Weights of a small image deblurring model.
Model: 3.38M parameters, arch unet, norm instancenorm, activation silu, widths [48, 96, 192, 192].
Training: soap at rate 0.0014, 3200 steps, batches of 64.
Data: trained on dead-leaves pictures: piles of overlapping shapes, 36250 training examples, 5.6 epochs.
Rows from block 3 of a small image deblurring model, named by matrix and row number. Rows with one number belong to one channel. Each number is 500 + 50 x the weight over its row's rms, rounded and kept within 0 to 999. All counts start at 0. Numbers have three digits each.
After each channel's rows are labels from the 100 images, of 14976, where the channel reaches its highest value: "top examples" is what is common among them. Only what is clearly more common there than usual is listed. The data: dead-leaves pictures: piles of overlapping shapes.
# convs1: 3x3 conv (model.mid.0.convs.1.weight, 96x96x3x3, each kernel summed), inputs 0-95
# convs2: expand pointwise conv (model.mid.0.convs.2.weight, 192x96x1x1, transposed), outputs 0-95

convs1.57:445495611480508543498460550443471507638572513408571535521471508552456393524538481451442486440515544485441496552471494520510502549474440495498589503457442457497503405479501470427446499429531554504509474479486627446453426483533509460428476470415531481400576496458565521530471451457586533444
convs2.57:561480557530491476494486463534483535544448529522536546492403575493441415534483433537557507437476583455524421543530494587516501510379475423459497551457475480492454524529511487556529404466516482464668515562581446471616466426453528561533473440528585482590446417544478541446456526407484456512
top examples: grey

convs1.25:456474478522565508475446537458428428499592579544487506495497524517518563417450423501468470437511430417495458480455577455524480514489593438517480524512537471388472467382490551434533466558595543395461486477469500442479435471465480394440520493510493429388555542587495482509540459445528473489
convs2.25:483566484498498528523474521594436549483502520467493581448551513484547465454460449558519544439469514412501514456457534463439526418520470543499628535499398504502555534544570547441491467491462525459474538575492400407475544451527534484528439475458528515584567463512443559529540465431472493472
top examples: grey

convs1.38:472580460538543439463503456502446475474532536558459506501511469507530502497506492538494532489510434471594529414537447485582615535508401495477481513393493572461443425421486465403484488459460394426560464441449498438517540525488437451568603542448505532505545497583369517527481545581523507485
convs2.38:501367527507481556458441414436496622464568468447489499522408516469459439513576530554519512499514511546528500545489456549512493486502535422465493537500458447511430482423476563549453410567460503470455562483540497602544535482567531481424573653488547455617410491524536504516509460406444528553
top examples: vivid

convs1.77:455446576457495474528505566469497521491521499521392537628476548479512497495477489480578538508562511520460490551523501547516384408440476444572515449515506433463518476523495534478508415528463447458476453573401474437557412460429534408454521504542569557557533500461417437413472536526439614500
convs2.77:540500564541550513455549516465513427558462579519553575539552514549497463465594467457494545568542499567504531494537507552555486562406471491439431598510522503505427545475495450458499529454508520481558558377492499575517545519506464469527502515591558458636583456487496542481540424405454483549
top examples: textured; vivid

convs1.89:474464448395483480506574470510509478481475462540564481578565524427507488501462534522513570430555431371452563612502487445583432461593429527468491466557558506557541553477611449436518496487542544445484496531485470562554522461431489521483566435454504535473473498421482557520404439489510586498
convs2.89:562470508527468410538580460502488464532449443523530536621611540559486463511545551555525513528560544482458554550519555506463481531478463435515460553611544549547470561466571514485496579453528507432478519436572549448444427434512488482480431577438526557486522458498487471576484500508534512437
top examples: grey

convs1.92:495551589500488502468535533570554628399636492512469542519541594457499505540522463418468443504491525458436565474423441461552486451559479528508501553506467552461433463504462450355569465496502496534422495523486472492545407434423488450516455479496530517513566435541492447483440538432531567507
convs2.92:578453494502575523493470533524440478560535443537478623535449529508501423550422470486473537597615479504475611512574478460511543595496546432539437603460437454481524476457460528492455466531371466463512481456527442513576537457492441554459555502500454448496525468576510484508435517507476563396
top examples: grey

convs1.68:500541493504496504406513527506561577556492609396513378566458498452537530521526518454557538547435479505540537492452519441565432471425484450387483429547422547467531532450500462509555525506555529491478575544443519453546447572496585564444456461489510455556525504520597494551377508543440518510
convs2.68:599448513467584429494597440485479486533462529536448540455467494486538573515556445428560465489580426526519502503549404538540441496453487484494537570479399516456464525496499527496550515495591566435592539519502518528431537514503473506535535474590427513535517517557441599539473440538570443562
top examples: grey

convs1.3:522504525562548445383530458502506461424509446482525533509443527489475577466457493475604522433493467531464543539546461533546481563535509456534521516434508405434531417514607484493458503473510443576617551476446613453487374512541515493523445491515489613513479419464464482404466561466534553494
convs2.3:441410508542475375452443556594568507559476404575463474526634553567486525473474432500567458492524500516551512571501465487527563521470540504513496524554477510525448565478514418439535403533475490523475466469473493427465427513491525473542556398462489496519451505503499508558518479492534503493
top examples: textured

convs1.59:488563482487529500397526468537464468568424531509487518485486426576504390438460468569510481426457543505450558549490509554522490483497462508481466433508494504566538450424501536436548430543549466516393462497436472454503551472517412400359422466418431502440511589474399524474548535486452482505
convs2.59:492409461420517512459529507568505534505475458525517440470473444510476528382655546530485439561559474610478480477436522547549606500486558544338479523490559455513490524413551509460519463506539511441451505450459508481352486485556482548544567449504499453451491539555498499460515523469505415472
top examples: grey

convs1.45:537520517592517450477554449553476446476534515463543472531480435482496469541437461500414595449486602459423511588604514483501527455538482426497525434409473507504510493558521479526543499463532599451426536399454402382487481534514537583472521541510507486531572503520476422591434535570490554539
convs2.45:554468549422520441412503531497482504470635481538496477498451451606546507476508533518599529509526461534460443489543531449414437508526528505539551433548473519493399458538430405496490577509562507603469597564493563551472512482498460375444473470530537471534420520489486466407486529454454475543
top examples: shaded; grey

convs1.41:453497532498515393434583418541474508531502502585503500471512457517515531503438456455454511494515494393571571511571553492472448456563543550456426461451483468589502409491602570465570474515490534435424581424412505438602497529532498461425531492497529514532469481598506404489414495540500496488
convs2.41:493467577378424531428487589499515492500510548482444600452514599553509559508380492501536491423540503496495547564524465568467558532428476548484543518427487487518520481494437539489564512546502452430446423529599480489410546459542404481548542546527574499448542524494550589554551559431508560413
top examples: textured; grey

convs1.14:552590544499538433556538455504505565580508580527488437524499546486589501565445515512456492476425507477495482558484468435500507451402492480504506409624393474442525443599464474537544452535536435545565492457480483390538445496442446501439531381541538498532534432534492507514422483524575454523
convs2.14:404577492488555536480531557517592496519502413502497471629550507553492489482615503428585562477497555581483579461522450477555553512531414513420555601478454544494501586460392626513507508531507538500484504555511507559516531487531513414515516366412535432448476439545536435468531418464498500487
top examples: vivid

convs1.53:459529496453511400471493487500532512417459587496437531580526410456486483595425554463524477472452479511467467556468545421511470468477559451456397468495516489408398448441493510457498481505501538600458502486487476508489493463367595515460537587537449504463496409543475467570412455581450536506
convs2.53:515536463547507481514519523561477518504518404558481550440462548518466476475510451381443541449451513471550585531455465511473512499541528544474503595493534405618525553486543504490525584421432516470509532493516548474544512478533541450554518531508425525445486527562474581504471530480482458501
top examples: vivid

convs1.31:411468464578560437403572418585545533429512461489536411491418523498493480441450543497546505498491465449423603452550490457460502502408541526533520561412594528482493507520502576530431563521561509510486441501421516517560411518526545466530457596484584506472493479522593495507427499517470460558
convs2.31:593487585521516436523483507561444403540498451565485621440435546437394497534462432464556547509496589497549571499491501495553483494409552515508484483430497377541471602469494434528423527490524450572454543529399517552527501502575501524536462533526468544567539557454485466506455502445519526461
top examples: vivid

convs1.28:481403489442435452460488487496455543469420502465522542481468424582505535426518483493478499519474515475476519451524595420499502459379493481418412487380353487535416481446414556524528561528568510457518507468374502453482509543498529444500502502485602475524474445498464475443490480487479435418
convs2.28:513452503574422460528457533508550457529435459404599556423525501511439529549512547437526510531478463504459500557495479405531547517513473458465553490437425515506469509583507527584471545475530433532472486552493541474545449510507444437414472485517428529540522534483446489388525534419479437560
top examples: vivid

convs1.80:517559469464521515476445401488525509502463550602516511462516500536598475489417502517568439465474552473409544573538417433476516416491484562500446482425534510483467473499492459481496528504484491565497532366491524555547422509407544445437396532479450390443501429461490614553430474494528545526
convs2.80:447437475466554543445411449517575461462494482558472456529464533569475453464495525530515604545530503554499428594495416547528437534541455522469421520510502548501465545454503460525444529551503484452422501439501538452468498459574593581528520475501631532547429533577508521500541431571428488514
top examples: vivid; grey

convs1.83:497534497538506462487485389561545550521525581570524534523372463516514468568549475407499530508558498493534530478423454462523573468474408502493487478589418478470606363483596503477461448502507536454427566463460485476540479496438441540485566567483506552482472488519591439514417533593532502499
convs2.83:503501532481467434497483484534536496448462532516536494507477434412517467539508541462556586499433591519486448531584407576502413462454408483474459536610529589461488580488481500503543503489523567446535456515537472491530519474473405507485564474531443522483408491573435414479556497535477480423
top examples: grey

convs1.16:456484555460531425526492505516449472501418497459497471435556464513494517386384488509586498478490588482556504460499464439479391486507524403422414473484548451596522503412442552542448512542495536488494594425542421519470537516560473461437518424434461533447489521507471602471484512450558501407
convs2.16:516422467516441526386503516496474468542582480595626506509586454449467546509429465484544430480471504433588520517508474520533496455428491455486486521453533479494574484315536495501489473556618551411505563609577531552522558474419536559549478508502444480408405421545491497498418475495527454531
top examples: grey

convs1.35:490524535449513536518557527578488453495358480459571424496539554509564394465533592487546433516509476517492386421458479448508407561568449490519493515514473488554478534541449453465573493418570486504464452486519589552449519493542471565408537524520365484469557494497531518486452535586513526553
convs2.35:520522406483454504486575503626546443433503524406408488473491517490427367480537531508503498545513573539493602435497444493505521443567474527474492537525472500522536552522489514396471479515550510535533515539439491559506538502433485583534540540432482442485450529526459561552520488486418493491
top examples: grey

convs1.26:468608448518562560521557448582474487519504496464508437553445526485549564474396501648532530484445536496465514464529433432508529440412475547532506518560464567543460373508454483439462457585474500502445527446493506524570370514537438515491525529403538520462519452520459506467414505509535560540
convs2.26:515459578386523489458470530552525458476527453523471478456413555506405450452497532526529553548545556458430478471391569511595485476437527519416560471498513526520442428412468536599429521459442503515488523481474564620506409524524440461537423474500569513422496580491496459575426519607446464479
top examples: vivid

convs1.58:517448510440505468619459606453519480592431508544495407476320456615470452487494478480552491431465464517535565484477472445380469482447449489488462506485493491498508521549450475545476466511554451420524485422463505436550497493527554488490510460504451444501483493494535567459649488523465455515
convs2.58:434467528458447477506496512443487451559469440635511525420473466582492556499581479533482514489507416480495620475425404516479505577476510444465493510439522391512450540476530590406575530526548465451546413510537430408484485419524437491589571472543520539480444493526513438496617436526546481610
top examples: grey

convs1.90:502462512499571430476558472565493526535486502511455464475359538419565429482421456471621461552589500480519531531562499430464476526607501563510453490444349544482497432448471504481521469466464562527488478462520444489573465514536552560472487438504411534437494489620530503535508565471546474517
convs2.90:487539553528513434566507506423481523497551418505538439427525502519511534464459457457494578517391653438398443612502422577520528486491504545476472582411403571432493415525530406386501578394508489447461550437433551453489461512578504612551542529475420485438480450446466521455488486509517427543
top examples: grey

convs1.56:483451480438464540453551432482486518386466500415467559468487420523515527486521531523480430422556519481516510393492583547471513489513423516487476460513439500508522490513470507519490502524459502444508478443490407446418573583456518466518442476504572492525446457418500374439300499505553493445
convs2.56:462383434504496505553521428450449539550522392393468469435441501498474443433454511396492469547471497554448436494454480464386519555555479534526584502554549438505542514494457565447503517494436539508491481505553517461447471404478483492466480499626533484422571476542514451559488466518487463471
top examples: vivid

convs1.32:535440506447536469529382466432508467566496425465450443515446536447506554525459536516492602468538539465470492427558446507511513534426534537472530445486587479492539482504428543506463526486574475355551428486512559359565428425479531549533542430553458493469497537558518543513564529475397511533
convs2.32:471527501441503478519476493465517510488454571512450587569560523444539520443435536467430482511438562473608505545514498434540492504477447467426502442476537496618478516470563542449444584451365536505469492452473447516478551453548481504550523573497593552548480465483541510452527513478450559499
top examples: textured; grey

convs1.78:504484432517551460404515570451443475551548475516549454506427504563525522555555508503570528557508511455501426501462576420529425483478522519453424479481508438475465379550525515500419425445549588494547449562513473539612437538571429560489533537468459585498503516481487461534430482567528547625
convs2.78:513464480509488545531473531476476532440520433477514540526541514474491395512564505545537419437432516415466521550522573484450469430491550533472485511607548478477463474547605532502421474444557587487380437364533481482436468545433453532484402513435577597487437419467466521467547426524431492469
top examples: grey

convs1.19:413524508555510530539576484510488465442483538549463442541466479544474466532439530590436470528485490451534451456462575459539445512589553565451557491549457443434414490524504414513428402598545496519467524559464512519485360544415562504463510431423519502511486470457518476503357518551510482442
convs2.19:525499487532465453458510466435510403557573491481531605408478479444438571415584464396533522476476509557549465467432570528544437471555511497501491534494479505594487559557500491429568461581455490488449489542426456542565512494408471425561575486529498480567502519520512395564536458580583527432
top examples: grey

convs1.12:568485486394489616493402555515496482415484437582500458408538579557542496474477468514474430561506486536495505562516501462431580518494397578498544538517543534509465484502414478465519499421547469416489468479437588490444480530460451461417524526537520520457604395477461546462508446555540466444
convs2.12:487545468453516481485412565456586487533477550442565521484526533505514518500538488510383426388474510512527474505564458479454577447482533584537394502510515465493449533420489602500455543384493529509553551496442473464434366564472467558376432514480579531553480531500497486451537520569483535516
top examples: grey

convs1.76:474450477509489559465467549495516564369444513477487427424624517455606415458446548453529511492500451531562463534479530493522485526471505436451639457433462546521516587540555498427457469459569531454443414606501415556464502485471429443508485563498446495420507514503517461499473534549536481473
convs2.76:496584448538536513488499523599477499487496565536486504502633424542552452439520529388521441505448524459493490471529454473545449502486432393526476473483550447489449439423552429450581526529431483482486491479541421520547565536529471522499508561432505596413471451534435549542416502434418515459
top examples: grey

convs1.13:512392552425393556450398440507565479449484585515481536572529448459493561488437516494457573472451495454417465567498517511570488430518534543548477471512543481509510440507484482492513494512491581564489454560514585578443456546471585571463580510380509538529547470536493497389439587503490512480
convs2.13:410432463527495488518520514502639495480395502503420466522455548532450515486496477572445465560552608483475468537471501470499556518422574423568525574463573540439476520523559481493454588409464475470483520528573427560481486471454529498496484478502480410555451435581469517491598421612510543537
top examples: textured; grey

convs1.27:564440493484584459582532424454463533587564534517445492509450433551538523442483504403459617490507521415485555558535444399548495466522558523581581505507459479480555397593511455461491429483570557434572460489477544429491458508548547502522552570531533549506496537513578545504471436547536521528
convs2.27:452545525475474546482477548512486453454447569481471578455500485487619509531474473479416439462459481471504410507541535427498437562564490528566515491551460423514480500526531502513558545467505435470438470495465562508514518446580563489542460493540536568506372522431510479584455482409518532535
top examples: grey

convs1.47:444476567460553470502367566494568462521500442471508518456537470473594442478437459478477485460554464529494501530480506428432479464456542521457436483483414525537517482463483407438479491535578471534475483428549504377518508497435626450429507460496481488441511347422594549548459508474474490525
convs2.47:576558597556560408476522454452563475565518501495523553454419497534467467518531456460524457467455513506490507518597447557468534497517512541448426468520481490574538405596364505496386539467538550483525589602439505582473503488458571552492492584449608465543511501541514501495497485514523428533
top examples: textured

convs1.52:492420527468523484403453420527597577494473543418508436498407512490452493548449571450533446516446559545555508545560461459523516424479469445440512542423502530529442522513554405523532437513433508461528388551457479496570437495439518551523518493559419484524565554456601477570487552487439569466
convs2.52:462426545601456412580580601523518457479463499550544531515502486533536475486559428431472543490491499572569433502448424479485422474522471463458423532454502593506529538629405539478473507412523462466510489538503449485561544497489557528518561413500476521474544552480520392520404470466550409526
top examples: grey

convs1.84:473538600589514542438521448460503440552415514457516494542459545461455461455474579440459578501602506480433558562486493550570554515521484527578515406462533530511548496497516402489581526483563613472460447507469541555521459493442429496564523641481543551459539457499458488510495477535533547595
convs2.84:423482544492460514438505587512599438571524475486499666462565504483534477511509561587565507508534479479427553514490575536423489439485492556416457442456533521577437406541469485386530540458504501487547535603646522431561498529535436504507506496541467419520516477433479431568486455477498463535
top examples: textured; grey

convs1.55:472425449548449539539463398485440519484545515482504534484637500560415500431501516518383492428524449463519423422497500505510543454468475457480503538477449458528472484469505530439456452456596542444359446462461550538416506459478514531488409472486580551490495527492520377530497497468454401519
convs2.55:485515461509475483344517432508509558448462481410473373557464553482478430582521539437398444502548518539558609513348558447504530525479523497488536520475410505560501492438495439514492507590433494530566433509510510593517492582472485533598516485498542486504506454421446515538485538554469588440
top examples: textured; grey

convs1.48:385465459474479511497416403552526565490528541486482523540507450498523447430396450542499517434478575597514497415525456494549499421529424559524483461475458504498480488548470404532464473491458530512446399552405476608556528508476484516498430468536490492460497426562487525589425447481603431464
convs2.48:488512461607555473457568517476445484513477509495495475510526506603594432527356590486498583436492516451489483618446492514505485524467518532546504481543496533470457492435454575517432478429468521599440441530530449488544450420436456543488656439559395564400463437526566516437571534506495486499
top examples: textured

convs1.29:475516509447540443440467448585505525552530523510560447522585448446531462476470463509504413563526456493480467475444556513555562483456615412463528519492481504477547458412449495422480524410463443542438446485421469702469416482469478544457530502426535502445492485516463459472418489534502479548
convs2.29:479407521524503495418491426529533532540437466565529460601366476436439451450516499504536530525496526530444521501486493558571531524420468532459511487486457466559460510475588491491507485534512484428471596465545381554475535485572608564464566495529486504581573499601551511573433433516501517484
top examples: vivid

convs1.24:473493457497511473479534401451489505499591570562536560546468456488522518561515448553486562524583538485481569495522500451506508544533503578493472374459491552554520395435582471480493460510523544434559546489376462486543416461559509523474481601600443523522521497520519412449386522458525579456
convs2.24:503505558511497503491561519440541562403450522515561474580546575501483394500432497513463593478585424536467451487580433416464505509445517518565482440486497497466446518577388547512457467489573422517545423459485386371585522510469425465436486497489493493545496504414461514463570564522475561481
top examples: grey; pastel

convs1.81:510493446581581538432397476517474545568459485493489587559464567485511520531483479510583436544458464513472500533507477478501450339503464540574474529430487554462501463505390438545512480495512567472472535522491543453635527536574532585471491495464509557527479555533407542544484471617467527430
convs2.81:486493543572558510556518618550514520500469392485413571464504541449420464495422517495494494444499493407480543451593562533525498500356412601402535456502486585612459463584491546404523478515491492422480546471551410508441463536545486481553449520434474484523556424457502458412524536392470459453
top examples: vivid

convs1.22:429470439501512494541516425502540523424542453486467563444532541474452466457554557524519498430541526370496611524515409527448522579506396494569467614545477531502557612562517486440470471502555512533405540501427554542492456490442486438483449503537511506437560441405430454507485436494471479521
convs2.22:521477478488413514566557565518428477476535503513542543483546536526509526498534470506510505523565539498495647540526569447549486417452417501454518518521504601486476482562490443504517523601397576529487479455417507582445480568480430393487532517449500526536573483495510525591557493387517549542
top examples: grey

convs1.72:496429489478464466562504489479471490551473413457520428478474479505452420416457460447474508506446558475523493488498387527469422507477390482479491520503503507472500463521483523469418476374530485433514494460555526328482541502576425555488462479459450526424526534486479591471566515517520371394
convs2.72:481628543448438476605416559481539518515469488486398533423492488534585485510593539558458508548503418487594428556479503452515484565516468465371550489469521526474550510477512508490561486502479521462597480595388539460533466432406426510483483533618456533573431466444521448423570493505486530522
top examples: textured; grey